config = dict(
    arch='mlp_mixer',
    model='image embedding model',
    dataset='abstract colour fields from 500 small random pattern networks',
    train_examples=101725,
    image_size=64,
    crop_scale_min=1,
    horizontal_flip=False,
    targets=['generator'],
    num_classes=500,
    embedding_dim=192,
    norm='layernorm',
    norm_position='pre',
    activation='gelu',
    mlp_ratio=2,
    parallel_block=True,
    inner_norm=False,
    drop_path=0.15,
    patch_size=[8, 8],
    conv_stem=True,
    layers=8,
    width=256,
    am_softmax_margin=0.1,
    am_softmax_scale=16,
    init='torch_default',
    residual_init='scaled_by_depth',
    optimizer='soap',
    beta2=0.99,
    lr=0.0027,
    beta1=0.95,
    shampoo_beta=0.95,
    eps=1e-08,
    precondition_frequency=10,
    max_precond_dim=1024,
    one_sided=False,
    adamw_lr_other_params=0.0012,
    grad_clip=1.0,
    cautious_weight_decay=True,
    ema_decay=0.999,
    steps=35600,
    batch_size=128,
    epochs=44.8,
    lr_schedule='cosine',
    final_lr_fraction=0,
    warmup_steps=1780,
    weight_decay=0.0,
    adamw_weight_decay_other_params=0.05,
)
Rows from block 3 of a small image embedding model, named by matrix and row number. Rows with one number belong to one neuron. Each number is 128 + 32 x the weight over its row's rms, rounded and kept within 0 to 255. All counts start at 0. Numbers have three digits each.
After each neuron's rows are labels from the 100 images, of 14976, where the neuron reaches its highest value: "strongest on" is what is common among them. Only what is clearly more common there than usual is listed. The data: abstract colour fields from 500 small random pattern networks.
# fc1: MLP up (model.blocks.3.mlp.fc1.weight, 512x256), inputs 128-255
# fc2: MLP down (model.blocks.3.mlp.fc2.weight, 256x512, transposed), outputs 128-255

fc1.46:075092089203127117110118081107099115054180169091137143136070166114158108085105103135118093142138107141110144135144094055176143064115127142118129141112140117128181075144135129142112137116204170156105108081206147156107169093138073192142152082143113086139119101150206086065147148123082097116086123149071115133118132175126092139147142074112165162117102112178106115114129141099128150065126
fc2.46:142160143132100106114122112104165112149138162163209118110138143134107160132075173111198131096085090119125099104095166149071125114122155111144116063194115114158086200111077191133094154097122143091126186099126146112156147110105143120157168155137171143107146160131186122127202084123108138130088147124129202126092184158163080132151064128140114119152117109164130120144191163110129134110112
strongest on: dark

fc1.490:173157097071169138097111135139137135070110076130130208167105150093133092114148112145087113162085132118104113190109065167079142168121093179213057117092080149120140142087171154076166187154066117174137139146103136155106071110055152143144091128067120118076130102129096138095164155121078153074090138139107165068107096144085157090144113127101147153146171108160138076090126100139135079077080
fc2.490:157078127081165104115074127105080134147116128095091157169110122143049166095107116109126088129116172212117122129110144120117190154139105066165106172122081097105148157113147150089123112046147112155109120057131192113147122127156054129136142174119152137100119136102114123140135124086113088117089203129079113190151115148115183093077073124120184179088129108139181122103110136124109088142136
strongest on: mostly red

fc1.279:148162099072106164169126098111193142162119045131091159161093098103090102105180101110100201087133166114073125097133096106134109106128104165152091176156126073093098073170082132087106133130134152122115126171121096119067172109133136119168123112114119080152121144136131109177090147083053170094162191127125138070116124152180153077119103105114135068123100147086124127102128144115124095113153
fc2.279:090120113140126060144128147139143062166128167088175167076138185113046075109130117105090104138136085179084125113117136089136140168136132127158106145180168160094114113109120096117096120121161169149068089095157134077158103076130119175123124144166134192080162111181113142098090087165132122146135101118147134077151135141091175141170121147168212094125146158162141096129137096082117111142164
strongest on: smooth; dark

fc1.45:120097087133121175164115158069116131107097142117090044117136145170135104156105122133138154163112189149127127135133116117154194144137121147087124153094166106177158139092115105127106174097067113126134130129090117167148169069111152157117158151171124139155227128079082066105130143113095133087095101080106182093145132075054096102173100076114130139123089164111130150065115162137078094149116
fc2.45:156118184106080164092195167108143088149107124107071110130194107108157135131159103100164125123111129118158160056161125082078114156155071164101121125146129192112081113141110072149106121085130143177140151104071082116150107101143109175136186174115136132191198132150179120135130123146156116099108144146136116142149131126118147116032069135102122113152142195132104126123119167095074139116177
strongest on: mostly blue

fc1.21:105157149111210092121068156142137166108107153126153110183144154140058157169184060127126102119105114154117088132171102177126120116129118167145104126118126099144135130144124124134092107074082135090108087198142182081131100133138157115143114071117071090094096111163113128138151126119074164113157182103122134127110090134130134126122108194089113094132101072095129071120104124151135173188042
fc2.21:089146057131151155106089104181102114035088125177136078083114176092094106140131107078164105130148113146140112189120143125143118118134180102145100135113079090122118135112132211141134160113136098109100085134176170156172127143087130091136093091101156086062091163088080101120113152117131115068140121165156181135131094149104131161104129189134125121172115125112115017074182095178132203182110
strongest on: fine detail

fc1.202:064157145115121152085174136122154108147106134131138127139110132172116179102164136091134159103143105104167065070128140107113170124150063156119129131197116123122143156110142108097125113125117063148157128154206147145084151115165125115039098134130189146124184094172072170131124094142143168124101134100154166144101104106159109161093103092100104119140172127107146190170153134146085080048151
fc2.202:169098169066168075112138159140128155162137066131097136105134101108112163103114108086096102126152087158130098114177172050144123122121091144103084121218129136134145157121080168112105152111083135118156091087113144181154100142119098149150104142141148172159173142121113112132082090153086074134123066129126187148100126071159116102064132156172166096089147095153127170076124137108131126120131
strongest on: bright

fc1.28:097146118144089148132136123087114108172084097127123134151171125157101145103107130168065116133112127134098112097075186109114080136047129174139169129172099117175126185115123148106150099152067120165122140095139202151094095128095135120148101116082140129151102152171103117179149193104203107108151195097101166077065177184112133147115072099141111118123139131154108153181127089094116139182061
fc2.28:074131185145133068116117109099084102138129084193190130133111168129101152131102110122123098151118111107209113151168081112173193101142115103126148094095110175126154108125165104106128151148073124127124145102090181089119130157129130134132166156123165103123105020068098103128085162087169103175104111084117139100100134104122130170090124123185101105107114121150119136157120094067189155153101
strongest on: mostly red

fc1.389:067100052137210106115161132120148127073105139118115119139127138124141131114137116170123158136117125121153121143172177142193119148129060110073089151124160150142129077121176141078132184111107097083126195106129130135114151111106158119082124141121093078109072138123122138176196109145108098162182140083144127133129161174135084109113129104071106128153111099126134117130108167145089140089133
fc2.389:158154129096127167144122175090122114071129138090130113147147129175166109164105094113169092145149100163136137166033143134106065098120135188142166148114137055153119146181110099162134178073148116094111118156116142167160129110128081173164119144100156174162131126102182131104160081141047115068137093121099144147154114148183139140174142138149037091109109101086075142120179116090094150150203
strongest on: bright; smooth

fc1.167:146159112116133138135057067153169120169151158124065123134140132149135084083163130123098171120136166100130119117144148127160118145123153146141092125155066091144109153161093090117157094101118036114111117139114167203069164118184125161094072138117075108159131178075128126126153127144167163118098138153133076108026044128105090150092051118155101125073168146106173141061095130197110151101123
fc2.167:068125084111138099119111140159165113117156117116107120093114207076145118102129149161113161078155119050090120153151142156114133156115099098113105138086162100112069138136130134140150066146133130169148125125157147186096109111082150123133093070124119124142147167021150157128152160111097086127168153143128161111088171128200189059107119118107131117086094149095118145141139107082082147131149
strongest on: bright

fc1.340:119217133120136179203118118135125157112076103070149112126083154131105166119036188122146096173112132146140169138149105142141101121119142105141125140137149117094031138130134160153143157090125129136185167186090180154101063117129085188142105181169096107105130113090139189147135145084044182027062133115135134131135141117109168083143143126134079072146170141064109171131108084146124115111084
fc2.340:151139146118143128179129088099119162127073130076128127134118078120096192099132163115132179126094098129151184130111087111130138149110170103199135154164110126055175175149147122152143135150130129094173147109077105096111133092106038110135080100154171141173160161178152146090134121100121149168083173109105101162078142130144102114067132096109120143120140186125144089145200081169185106114125
strongest on: mostly green

fc1.301:115174104092110129098147121077075172097130090213102128148162160156114136093162142110097145147138147071170091132106129089124118124096115145196143107101139143068165102070119119100067139114090073124072112083136090127126128149149176113126101158116117138168090156166078114122102167133116108161170162092092177124114148141072103142106096107067170182086101101123122101167126172136096104129147
fc2.301:117124092132161081132158082169122122177183142126164151214162117095129065139110150155153120118128227177108192132174051166126153081133119137165114093184114114179188131101099151108155089121116106145075125146136152201063083125046111096146132081112118124109148132109169171125103093179138136185104104059103109156100122130106118096092153144116108098093175158110128160152166093143151127139117
strongest on: dark

fc1.238:114094081079092121155069123098148137175160152109079179197085134106165153149088124145095106211123106075113121117125086049115179156175082138147117119110118114145188135102149118129149129174147125134088106135118116124127156138099077068150139141128112117126089136088138158118129095081118175159148149118148156110141133140231136131149140147088091168143153083149132132101166143149158114111175
fc2.238:173135140195113122077193136084151096106132108204136138125101142134133176090087082151171086063124136124136136116138109156128073148083120125136148130160105071057121129141071154189117198172144157167116137112096119095159147131109167116176072055169086083185104109187086119148174098131147114083108140151101102198174118133114143122143135175164106111142109141101097084097115128116131118186127
strongest on: smooth; mostly red

fc1.268:136147141126078182212192090107124102138136134099083152117129107128196128101135081141178158186151169126119098099108111107083096179079152154189148122159145156107110126137093127111167065170038123107098137063148123143152123146093148131105122101156112140122039163141133135137093137088097064091121134094122165101109121104147144108180085112168131190081126149107194137152194154065154116097154
fc2.268:095107161091166139090018153120107124080105126106174121151173183090089132141094166082106112108131127149102085149124154172147150123158153136096132156119158100174126141094144125104131142115158129142151165131162123134165151105083170119132071154140107167075099108129139123161145184119084108083064120153065093136213128155151135163129027146089130092125103131182113152105145122167128152123147
strongest on: mostly red

fc1.173:110108158109157110076118113123137113171120082171145092146130113160136129124195144164115125148108178051174078142141133132089094148115157150107082072202129085085128106108187093085140058123145097074100092111121168084147111112144154166138098139122108153110107096203082051097094118158194177166103109117182118152151156148157149123095099132116148070092102169142159121087175123171130150104069
fc2.173:157118122060064143130103092098137126139140157127159146110113165112116135129163150055112104161195111097155107122147120137185165116129076174127116117125073143156163179119159137144126134082127140186128118139168091148059141185109118157133104139154133146114210115160126149168118134147079099159116107119165135111120098128133166149143166181111129069133209179106061155160141137052133147166090
strongest on: mostly red; fine detail

fc1.507:203103138089076157164196128119102116134094143101137102143174139087145124147115148138137082136117167112115172090144102175096126128144114087152115121138124110123105113145176145116145100097148146086082144106105125144117183113157162153140119197137059120135175167140147105153080090112053139114171128100105152186147166154153148094130117114055126213066148110120079152067144096085144146087141
fc2.507:160147109180081137126130131127110131098144133159127174130111150118173121104164096121089178255189102144123095134119142124113156137118128200175106156170181123102115119123117140151144113125109092170136139138138129180078140142107107095109126140123158136174086050120086152156091112105104106094107130143088106192073123088147158119098172130106176139159168095102121174095145132123150207091133
strongest on: dark

fc1.149:148167110145140144217075107120178129150145170152112103111142176127128190052150172134081163128110105158113107155170170095177135060128171104100156108082082088148152063092093123102056108132097171121121120107140055104145148110097110108116128144160138103145107058138078096182159116136133129130102120172145076058172134143133123139117092148088140094132106083091097069089141178129097111172144
fc2.149:129120111129092176108116088169136106118137140163118181146137081129139113142105128087206088139127172164147143135128157183192100191051137113116174140130112093132176127078105133056163085157128143113079148169143138162137133119109088073117118105156130133138094151170108115114149118094129187159107187181178165121158139129139178141114130077027086109127179176091175118134132135125096104184133
strongest on: mostly red

fc1.135:193128123089080100152134135157062112143133079188072107162125105149070175080158141124146112195088070193089115138114130147106101063150116156150158069128141129114138176108127149139131086202118153149130089160119098091158112162141108163080147139086155115106115111086069132155132176165190121091090156151091118097088164088103142135163072123110090080133181127171176128118114107177156136134129
fc2.135:168129199088131101141132160072127120123136101166113117115138101145105099136125067084173097103162128154117152133153122115125114156162149119103147166095137121104157116164209167086108126136100138133124139149133163143131163089107145072132135098122158140159157152069155140125137106085134052180131132129069109126040093170069127113129137151174122135082168089092098152101061092119120172158161
strongest on: mostly red

fc1.488:115168111110135124151088176121187107180116102138056107171079175125132129164158114129131133122097151096139120158221138153096075170153105074132126095177160124129125132092122150093121130067165091084084142126092148100129107109130119135099073160118101179165103149088173115161132153104108151144158210062194089139072093081161113057083108157167133138100136112070161120119118082154147124143120
fc2.488:141131124135109146086157122157143083137135108130163065103083148146151091140157104155108123088163064131096089125152164093073146120071104119150134154101156105110136148224155150125095111150130154152089122137129082143098132159201120073071140157136195132166129215033165116134127143127152153171088150169139148116099155128128163096084092178140158083167144054070105129119128156131131131137142
strongest on: fine detail

fc1.205:130175086151159061098135137105106162115086118144114194109107063141090120117206129103144092138120115117162054109133179157157119080191056150108127112098100124137114111135047099125126130141159106090153079158151165121126116129146117133221103113120180096139114072134136098146104105109182084116155097103126102144086083157122117106180163090129135152106145111192128108137131180115094094163168
fc2.205:091109168138121140142135116109097130122076148157115123125087179176154091128178134145163085086129105141164128116191100075182116155122113115117155106141146093144030132153090139151115118128131111170136109072067203144143166072083142058146103109102094111144153119112130096166131112090102126088166127181175137097121105139088101104145122175132142140100113169139152160151179087116119129084169
strongest on: mostly green

fc1.102:115136136112145151163120072190146110098155108162116142172112066098167156131148131125108164152092109141128077170163117152194155129092093068131162121149075173144175100135141128119126063140096134128129099131159145177134105098176101152149087180182167138119123140080140116135096056133127141105080147160155154132125100067103148173142173113107118104069103101098112145092144093131085118084088
fc2.102:081142114097106139113098108157119129118128142156122127110133114129138148196190142114114084117148145096112126129113119148091121111115120131122172133091122167171234151159096105116131140121111151172124106173166088065102151103118073158117078135147085152141133102172132115162182126110141113133157148158078088080116002118064145195116103065158145053116143089142083134100172211098147122111117
strongest on: mostly green

fc1.357:167084171135127152032082133159126118098168098183092090152189157100096157114154113138110107114125192095154105111168139076142096097121086142123187145080123171132139137132153138169122143126169188112185138146178192144101102148157174122136131154106141067193105168107138089126122115189183164137164142068089069154099173095097105173072105107128130124091116165094106145059079146115143173143056
fc2.357:122091142090128117087065137153124117114101080157095178211046171137173183102144080081081135127162132115058083104168077143119129116151126111074162110162171082141100079147172099160158086089153086123107098123152136193098170154118095074161094170131152132107084115149086129119122122120111158126113151149081163103116099142161131105124139106115074170117113141145101132065116147153099133138092
strongest on: dark

fc1.197:132089098134121125137135095125086059115203120167172130143126149140128111055087090142144143134068172140163073116128154094140095130109125142135213093122083128132109105121162099163104146174167096171097120133136086120135129112066155088116150164170083102098127107124132068076125121177107126136020091108123131107133196131141094165092152049117056128084079157115080117103124197117183103154117
fc2.197:156109116087128183172157136165095078073177170169127113139091144147084105147097130131156102127129143124107086109128118080125154104068072043121129131150123154186122119197109125145095115111098173137178162147100093077103164174141110071179079084087099098104120164149151128182125192125115114138094109137081181158144095117129096137105122149145170160159122155064193149153151163159114149088110
strongest on: mostly green

fc1.354:104131102074104108144163101071108207138136136101118179105108169090108128134167146129111131121138124100078120109151178081147051068156141127080164142114130067152079114150137132121170149125114133135169130158139101186144136132079165148134100128065098118108146110173118108075078107144081052130182110108116159106092093087135132127164209139045174177129105164106113080104079139155129207121173
fc2.354:130142093097099086128145193110109175146191195206088157113166091139108102128140118132081141146115157143138102150113149088087146074133228155144144117113132116175096086155083073122077147075097139121192118191159146136182124164115108108163155132173131128121109107118182140120108084144114088139140116202134147128106155143112130144099164216082168114127212150120176110113135159108090170184114
strongest on: bright

fc1.190:099115095071146124112099156173132103132113107140126128137090105150108148121094166181141151144129104139097108116118136133143143078158123127159098122077140029125101139128136118116131113097129157152079108147112107145156099114117104090155132117100096108057120100124171173092122179075111079139065105162126156089180110094161142065120092092069199141062173153090126098124098081132156127122069
fc2.190:115144114106075168130122185130183142153095162099146097153152084145152156115153086095157154160089125113156148156136143153092153099129172104191135199190144129108131130091120171141141182118072091169126115112141136091103130089136163125145160097165110142110140111152133133158085130121168173084117142127135135155158138155152149109142180122180202130151151137116177064184169156176136199093184
strongest on: bright

fc1.262:110116144120119124111053138106139166149142157118147100153149160060150127186187086121082102161087097115128159151059143163063168074135085147118139114124132062140076095116169147135110132061095126136132137146099124126101155166153135201152166151167133125158138090079075110135088063162153161157123154165116119173039087132196130185161169178126096139126141147139067131146109197085166132138186
fc2.262:090185127072144123111174117153079107142089135148145129160091074102145091158147123185138090112114086190163103086116110169108073128126076138194151079143136152187100111174080105131124170063120147053092132083104098107056126154085158077163168143183113136159137099117062071148132129181133120127154126148097163141123121108101138107102125202122112145165162159087125140157138082145176129145151
strongest on: dark

fc1.171:151133134126149198156129091118150092130095160122147093154151111172135125061137082157127129124109107151146113144092105128107152102170088129137132122110133118095156146037107127139150108144086113114165119169133131154135140151122106187135132121164071095140072158109161110061141143146169085151100110150114133130101087105142114161154065141135129161112131222093129171132178171133083187144082
fc2.171:090175143160141171107169144081102149177096067173191106126093164140166099147139175108137128146139143141129128134094096177078172111144141136176123213096184114141059112127115085132179100122074092101197242143183136120210115102127121069105132207159129149090055095123176099154139149114125130146091108156099121126170162106075168153057160158097121094096194110152144144129174116100125189125170
strongest on: dark

fc1.478:135170153099115113125121178123176219167108140120091190132161146094122130133133086072054137105157163041083122208106151165135099161177158129118099091117133101090125110177136120160156186097121049164100106103145097146153159153092099121113081096093111086128134129131137106133121114174109194077169128167135124111118119169105081111120116113135128128123104092105170150158138141138154132169072
fc2.478:157105140142114172120075160120083132162170146142127076162158119105198151180159187123091129087122218119088167129089156107144099131165169149097124148102124160079176164152141146111140157079135124131131086138182148124140197137096199116118130110130078133187153131072171113122095103156125128149165088137172109118154135152135091143144092138129124095109139079164172133157117155066111096112125
strongest on: mostly red

fc1.491:100080091154183189196117104069094109106094100135032113140146074137082103158140093115111067147115121178065113149163208117105155117108130066087112113129168144141136119097143080102111152149035066140104119139184110111141115108095153137139173128077151121086122174155171177155114140165130150126136166110111089152151170146103138155090106154144154126148061121123116084140125140157072125115159
fc2.491:105182160122127135150117125101108108141116146106136088160170146124115126099134101146069179093160159139147104118104130074064102141151164148151138145060184172132112137122097183212099172112095101162110105142106090102091115206130107132194121139121132164089118091166107127097094099071090120159127122094111115162083136171149078152056136083141123138101133110104142097133164170164146165135099
strongest on: mostly green

fc1.336:104107102188226155138085170168140174110165103139145119132129119174185139146048138074098154133181102171097135116076207179121119122110136124083082170091148138127176115098100162101098124193090182131123178137194147123076144127150160147155139117133151119110084077138135117150103111082128088118088183152176147095190096117125163191138134138133168155095098145120096099109121125091127138121162
fc2.336:088145148133166132106132083110149098175159112107205143087118146070186114097134169146048128161137150116117119164155122110129115126178087111153082157146152186182156134151102206187135193116115138144141125129153153107132131097123115159124126171164117106088106178102111098094103106079150141125114114159119107090148155113119137122108114182104061160175168111118151136135107110162108118159109
strongest on: mostly red

fc1.400:119084148132142087109139114116163110108145132096102130130101153126196148134109090155155131142112116130175104078080160068129077112127155116149101113101117079128134092151108082109163111197114163127160166107168158113146128110143107192109103135076117097129078108154114140151086174089160145121077133125112046102090082117137126080116137172136147162100129147129140094117166109107112120197116
fc2.400:078187092082111122078134130145175118093106137135062154101135083163101160156094102110107135141163078127126159155138127097145132157098117122125100160137096122147139073082141148177116165198156136048106079118110109057172099139103110152105095142107153135134151106120158150127166119068083132149162080093158166162128113117083165102175129099148101140054162115131080181157117135106106156047133
strongest on: smooth

fc1.161:146133116121129184107065116120184049123166182132123135121137166120155135176121125099188149146130180094153114122118067141163137092120124164166142179126120073106132108084123112142097173102103096126157156139077136148139118133122159181103124131143123103143135113121107093146088051099137057091118177142116114152110124128131107126149093141145056092093128135164147116106042147150183108139104
fc2.161:155143137108156172104151172143140116126152120141149156125149116206179122113152109058104109152103102074122189112127157189145132165110132154111168116070156136151130117116078115148136112111124125134119159175103092131126084106148089141150112146113127145086122213164105127116110127032192155152123113180090066116117111120136135158191127115120098121130160118137086129071101138142150096109107
strongest on: mostly green; smooth

fc1.114:069120111141164072074140187142105146123098068161096111125112142148055121165184131098092098136139103115120132113094081220099118106145175118067135070075138151138145126117170143175053138049140145139099133098058079085099097123141143129188142111154131165162182148176071113127144126169157118100165110146113156075120129066131150108198152100092135090147108156130128143154124141178090105113098
fc2.114:066136115133165088107199201114141122097132141166134112126105112081150189150127103134057159140108099116133083095132101181130097116075144107136134096159148090159096113073186069118114142154196168126130110152112101097094143154087154073129078127140078104150171169126073154194126169145170094097188090084132174086150145144134125139134115168144044162144162151110107118146151129176102169116152
strongest on: mostly red

fc1.359:213117045099145132099171125156157081191116144196218135117094197108179167112175175107061102112108130107142101164126067142143142138091069140159151148085064068159108089158134182091112095112140094103107138108085124135096159136129170110125153196176127129149125121123153106184127142116133142136152095123094154108132153052132096188149134085106082131095142132154114130163112125143108114175168
fc2.359:149186172151095126130103157142120111177122139129103122055117193150071150120112101128123159115127097128131128143139146101155193143100140138119138142091103130074158118141086087142146120092129099191085081173117195091112098131120128083117173103121075118138123103158098108103140106109178128047178114150181226146136161118132135176113127138151134124073148088204119145160133151126096210057170
strongest on: mostly green

fc1.404:133083111127077119117159150128143125136152134175133097097099153141054124177170097151115140169168147055138087111144157114137119167132097128172118127124119136144123122139165113126108116163117133168065118112152124125157164149163190146107129078104165161077184149124106090102120140190168136148108111140110149119116092101132151129129111121081155150101127139176155113089138165087084109090152
fc2.404:093113155166111142073084156113095101126162090118132121177138093096109069076115161155194188084151127102113112127166117117083145164119118155106102089116138116124133145125141137134170091106097144180063149098102140105065188136111100165156137141150141112150143138122145172098060121054138171129120113099110182186103127134173106123173123145101095148083198098158139136132156109182151133126058
strongest on: dark

fc1.435:075157127147096104132125085091126107177117079112153108107153128138125076158161122173153091117153157109164078141132170161115191106122141122098159134145131138180149118135178089152109107122100105124107084167132125100108151143066114181192060089147151112057097107163139094108114123137102114108137152116148111132070127132205096154167092179097133090119125131092133076090158132083192143190096
fc2.435:177045078097079136137085131134110129165104104143154165148154154192147169139200110149108154140087106119085047140082084148126102126142153117208113071088122095155140155091161127196095132093107121128150130153105168101094139186103140177114122145148142143102161110103102149057092141111164120103087148175155123151139135134128124128185097157100108092150139113105114181107119097135203166155138
strongest on: fine detail; mostly green

fc1.327:131086122136136087142105181097115086098128141180160094113095174159073154104152156181077130096084128147139153125115122148112117143146125125122048090133138111138151086157179180107052133135077057125062158132140087194078150169183109170077113139139147152143145088123131120178173158143149137114075143079182112102091130067133109108164111131100151148101076088115166104130121166111174113148117
fc2.327:089143137140076161122133121148177121051114095126151168100091140161185119135084121199095062142156162157147226121113115183125109134122111199065111133195132084113159088088119097110121086166155134126174110116153085109111120136141159146148126188109120088057142111124115131147098101144158135066148118122154134156143148121116105097163115130184127153122181144110152179116152075180167140173155
strongest on: mostly red

fc1.64:194159130171104091137063163111155138141092115121081171128140102096121176166153089106102146213094126113120110112143166124163109143147115188102033155079124065148136113145125151129141148132156145077146097132151091103138068095118134138097168165147170122130141098112096115108068178019086138122071147108170122133125144113141126101132121118121143134059089128109138139086025092128111083124160
fc2.64:099117113130106136125167115161091105147151147104093159138100156165148191112134122133094137069138136124086127130168086116158141180128156146128115107117111077125203192066117159156155134117158128170111171194119139152137162122098169141149139154126122128182125107109116162085149082110134129017167121089176104186191078141182096174164123119067122148140117119132132081170162112134097153086086
strongest on: mostly green

fc1.250:154128095085150089121148142119154119149113129090205110113104100130106121110108104185103189110074100111135148099105160089107068079083088169084178141124130214100179116145085094107172116077172173136147125094125197124116173160170118174129177093129117184121127092145155119193136129104114114102142142088124158188056136117187125073100117026135074111066141110115146083114148156139131121118110
fc2.250:075174206227134080179115109142097139150074162114146150129121124200118105170065120126086134132175110142057196115127128128114091120192136133118114111107114121123136119184164084127180167165116132073116086170112113129092180138124094154133161133119086131147192090117113124121093186172168164134134136101134099146173140131151110135089123147183162090152138140207069109130104115082148141088196
strongest on: dark

fc1.492:108143118134129084124160127146106085105110087105123080149076081096108170113153137147116162149132157130162098188074098144057119086160114162115166113078135089099095132183122099127127141110106103143131213159171113138131136095175163119143160094170127062047151089095143134030221106128143130167184110176132132128157158132117082148144089086141057138144139167121115153106164148118088139098115
fc2.492:128150156156090089168154143140169054059186156050080134122093103077182083114128117102143151156132137115102114191149170140068134158185151130151079228086123119088131110088129094090139149126126084126106118136149086187138109116112186210161076155156150126142066114171126107137125073106117082144132115137104115159150150136114144115136066080073157183151148136106102166153204131105148114137088
strongest on: mostly blue

fc1.117:043091116160140105142076119124130110135096142164119161085179127144113122154097108105092107135113153077171070137068090118146112114144166103120104129133087154157193139082180129045208153185115100155126180104077152202122163084118100128061167109167166133151109162146155125174157174132143169113113143194106145097148112084063087125116096122135094061153189138124184086128093121196101099113088
fc2.117:121084126116067110072127101143121125119160111086107147122195185083111146181171069136114118151154122111078114136192153119083111084176125097144054148124068168078160126134077125122068123156130115115070156134080094154123140051057128158117128117118117213124172167104118132200113144136148012160138102175082127085145150117122108123178104112120125137086109101112136171115105118150107093110173
strongest on: bright

fc1.229:144168159160092125153140143100145150138138143109159189076116180160150142151111137167113094154062073118119071117069127132172103096166100103181062108109134113092110167103111146058137147121140156122096107155143076104128065110128196104125074065100121160128132103157105106122132149092156134096056186064120150131150113089072133107104126081114141148090177138149126131121098089092136120118049
fc2.229:178065111093122135158111148082054100093070129131116177165074105173103122123119128110131124133134068156138109113102135119094143146143118161185131123121138168145088130072120131095164062079199041123110121091164144224145097118096137058159138093114131142130095102119169086148090142133124142088099089101138177133117113178152155163136088118164179117056124131128119089110174152126074133168106
strongest on: bright

fc1.130:166145089053132173198143186164148141114084104166106109140082125061089106088065161129132078171068106115151128136131151131093118160116175098125104085087103111166150209156103130078130102128094107123125106110136101142137091122106105111098154068121146136093133098129123089134079173148153044167171111173093108125074115094132096123170051116155099117123095154158153176088150148097124067140148
fc2.130:066133150092141177125117178141101134077122129130094089054144124088156099186151117137127069107121117083173164126126109126147153153120161135124131138146122152026101131145179130103160089157144140146127151153141110200175147140130107125133144112137122121150160140029150128099140113120135126074077084152100125159193127138074104120046197167116106122152121074108098120096121101109159163160139
strongest on: dark